config.yaml
model: "model that answers yes/no questions on an image's attributes"
image_size: 64
questions_per_image: 4
fusion_encoder_fused_qkv: true
fusion_encoder_dropout: 0.05
fusion_encoder_expert_mlp_ratio: 1
fusion_encoder_experts_per_token: 2
beta2: 0.95
lr: 0.0029
shampoo_beta: 0.95
max_precond_dim: 512
batch_size: 64
epochs: 3.4
lr_schedule: "step"
Rows from block 5 of the fusion encoder of a small model that answers yes/no questions on an image's attributes, named by matrix and row number. Rows with one number within an expert belong to one neuron, the router's apart. Each number is 200 + 20 x the weight over its row's rms, rounded and kept within 0 to 999. All counts start at 0.
After each expert's rows are labels from the 100 texts, of 14976, where the router gives the expert most weight on average: "fires on" is the input token at the peak. Only what is clearly more common there than usual is listed. The data: rendered roads seen from a driver's seat, with toy cars, trees and houses.
# router: router (fusion_encoder.blocks.5.mlp.router.weight, 8x128, trained with AdamW), inputs 0-42
# up: expert up (fusion_encoder.blocks.5.mlp.up, 8x128x128), inputs 0-42
# down: expert down (fusion_encoder.blocks.5.mlp.down, 8x128x128, transposed), outputs 0-42

# expert 6
router.6,210,160,224,211,191,211,183,180,219,196,175,198,158,194,136,210,186,210,212,226,215,216,228,176,181,201,192,195,194,203,189,213,228,205,201,228,178,179,202,215,231,210,205
up.15,220,152,219,174,244,216,197,213,218,211,231,185,206,178,230,181,221,215,230,215,202,215,180,206,229,221,185,191,202,195,227,209,184,205,165,173,197,182,198,184,195,178,186
down.15,209,208,176,224,199,207,198,231,213,189,160,194,185,232,164,231,186,196,185,224,192,219,219,194,197,196,203,156,145,204,208,221,165,207,215,201,185,207,213,198,206,184,176
fires on: "dusk"; "sandy verge"; "double yellow line"

# expert 2
router.2,179,174,199,168,231,195,188,190,158,202,180,190,193,175,176,196,202,224,227,185,186,229,202,235,193,183,217,226,222,202,201,196,220,219,190,199,189,193,228,186,213,182,199
up.15,224,202,210,212,187,218,211,189,179,200,169,195,214,161,186,200,207,178,224,218,230,180,221,245,186,187,182,190,201,214,164,201,206,185,199,183,197,195,205,188,182,190,215
down.15,166,187,190,199,195,200,200,235,225,160,187,187,186,214,194,206,200,184,191,193,201,231,204,180,213,222,229,187,203,188,223,175,203,184,193,199,194,206,218,181,221,229,183
fires on: "double yellow line"

# expert 4
router.4,203,237,178,207,182,214,203,241,147,217,225,224,211,217,221,188,216,181,212,183,225,165,192,228,219,226,247,183,206,212,205,223,203,222,211,168,198,229,180,214,186,210,204
up.15,200,160,217,198,172,208,202,200,223,176,195,218,207,178,191,223,224,206,201,239,233,202,204,182,160,232,221,186,200,159,206,205,209,207,206,216,193,202,204,204,193,210,207
down.15,182,203,167,202,214,166,221,184,211,215,185,197,192,187,228,177,195,208,239,166,182,188,228,216,189,203,202,220,219,200,168,199,194,195,189,244,174,189,207,207,207,202,186
fires on: "dog"; "barrel"

# expert 1
router.1,168,217,215,207,224,220,196,184,167,210,171,223,166,197,209,193,211,181,246,178,169,219,203,226,201,141,180,230,172,202,197,173,202,213,187,206,174,165,235,187,212,195,215
up.15,230,215,192,164,202,203,209,197,178,196,208,208,179,232,182,223,164,157,175,217,181,244,192,184,202,186,220,204,192,208,191,196,163,157,210,203,232,171,219,179,217,207,238
down.15,201,171,182,205,230,187,180,181,212,218,211,204,216,134,181,220,190,202,219,185,186,185,210,233,224,187,199,196,228,193,212,199,210,213,176,164,165,210,204,212,184,203,157
fires on: "dashed white line"; "bends right"; "straight"; "double yellow line"

# expert 0
router.0,229,255,215,221,170,172,209,217,210,208,198,223,190,196,222,202,227,172,177,195,234,194,201,196,214,222,176,183,157,234,224,241,194,180,204,224,198,189,176,202,209,189,220
up.15,196,200,236,198,242,242,178,207,192,208,201,165,210,216,221,203,202,148,190,217,199,205,196,208,218,174,216,241,168,209,199,183,207,212,180,207,196,198,207,204,200,207,189
down.15,173,207,181,210,175,193,196,223,223,223,208,217,216,208,186,221,204,180,182,224,176,204,228,201,181,197,208,186,204,185,210,184,193,193,186,221,229,249,222,177,188,199,173
fires on: "straight"; "bends right"; "bends left"

# expert 5
router.5,193,189,209,185,212,173,201,215,211,217,216,176,202,200,219,201,176,185,203,157,170,205,197,182,184,197,159,231,201,152,193,188,203,173,166,192,201,211,179,215,203,177,192
up.15,164,216,225,207,214,190,219,207,215,211,192,171,176,197,199,190,204,200,228,187,198,213,245,214,219,220,213,196,201,205,210,195,223,200,236,184,228,190,199,200,179,201,165
down.15,205,210,148,197,227,204,216,183,195,188,172,197,192,231,197,210,194,236,177,201,203,226,189,165,220,206,193,226,177,209,216,199,208,179,199,242,269,202,182,208,214,232,187
fires on: "tree"; "house"; "lamp"

# expert 7
router.7,234,217,156,217,191,225,210,208,217,230,204,158,218,222,207,193,184,189,165,204,192,162,186,204,201,232,211,190,218,179,218,188,204,169,184,194,222,226,190,202,171,213,177
up.15,164,205,237,173,183,207,216,194,239,204,190,220,197,188,187,194,200,210,208,196,195,236,171,214,215,196,193,191,192,198,186,225,203,175,218,167,242,235,209,198,192,192,191
down.15,199,179,193,199,187,178,188,191,214,208,187,196,200,160,188,197,180,207,225,152,212,190,232,208,209,200,191,217,189,209,169,189,169,180,174,210,208,208,184,217,166,211,200
fires on: "sandy verge"; "snowy verge"; "dusk"; "double yellow line"

# expert 3
router.3,168,200,242,202,184,201,200,198,176,211,203,240,193,213,197,198,203,179,225,191,182,202,163,222,228,212,213,215,205,200,195,181,174,249,193,191,197,204,186,223,195,195,226
up.15,209,202,225,180,183,206,224,208,206,227,195,201,210,213,219,207,182,245,232,251,189,183,220,171,214,176,212,219,207,195,186,170,189,209,196,190,220,180,222,225,215,227,220
down.15,178,209,195,189,220,221,220,154,217,166,186,184,168,223,213,201,228,223,172,209,198,240,190,208,203,185,171,171,206,215,239,226,210,212,216,214,227,183,206,172,185,172,212
fires on: "dog"; "house"; "pine"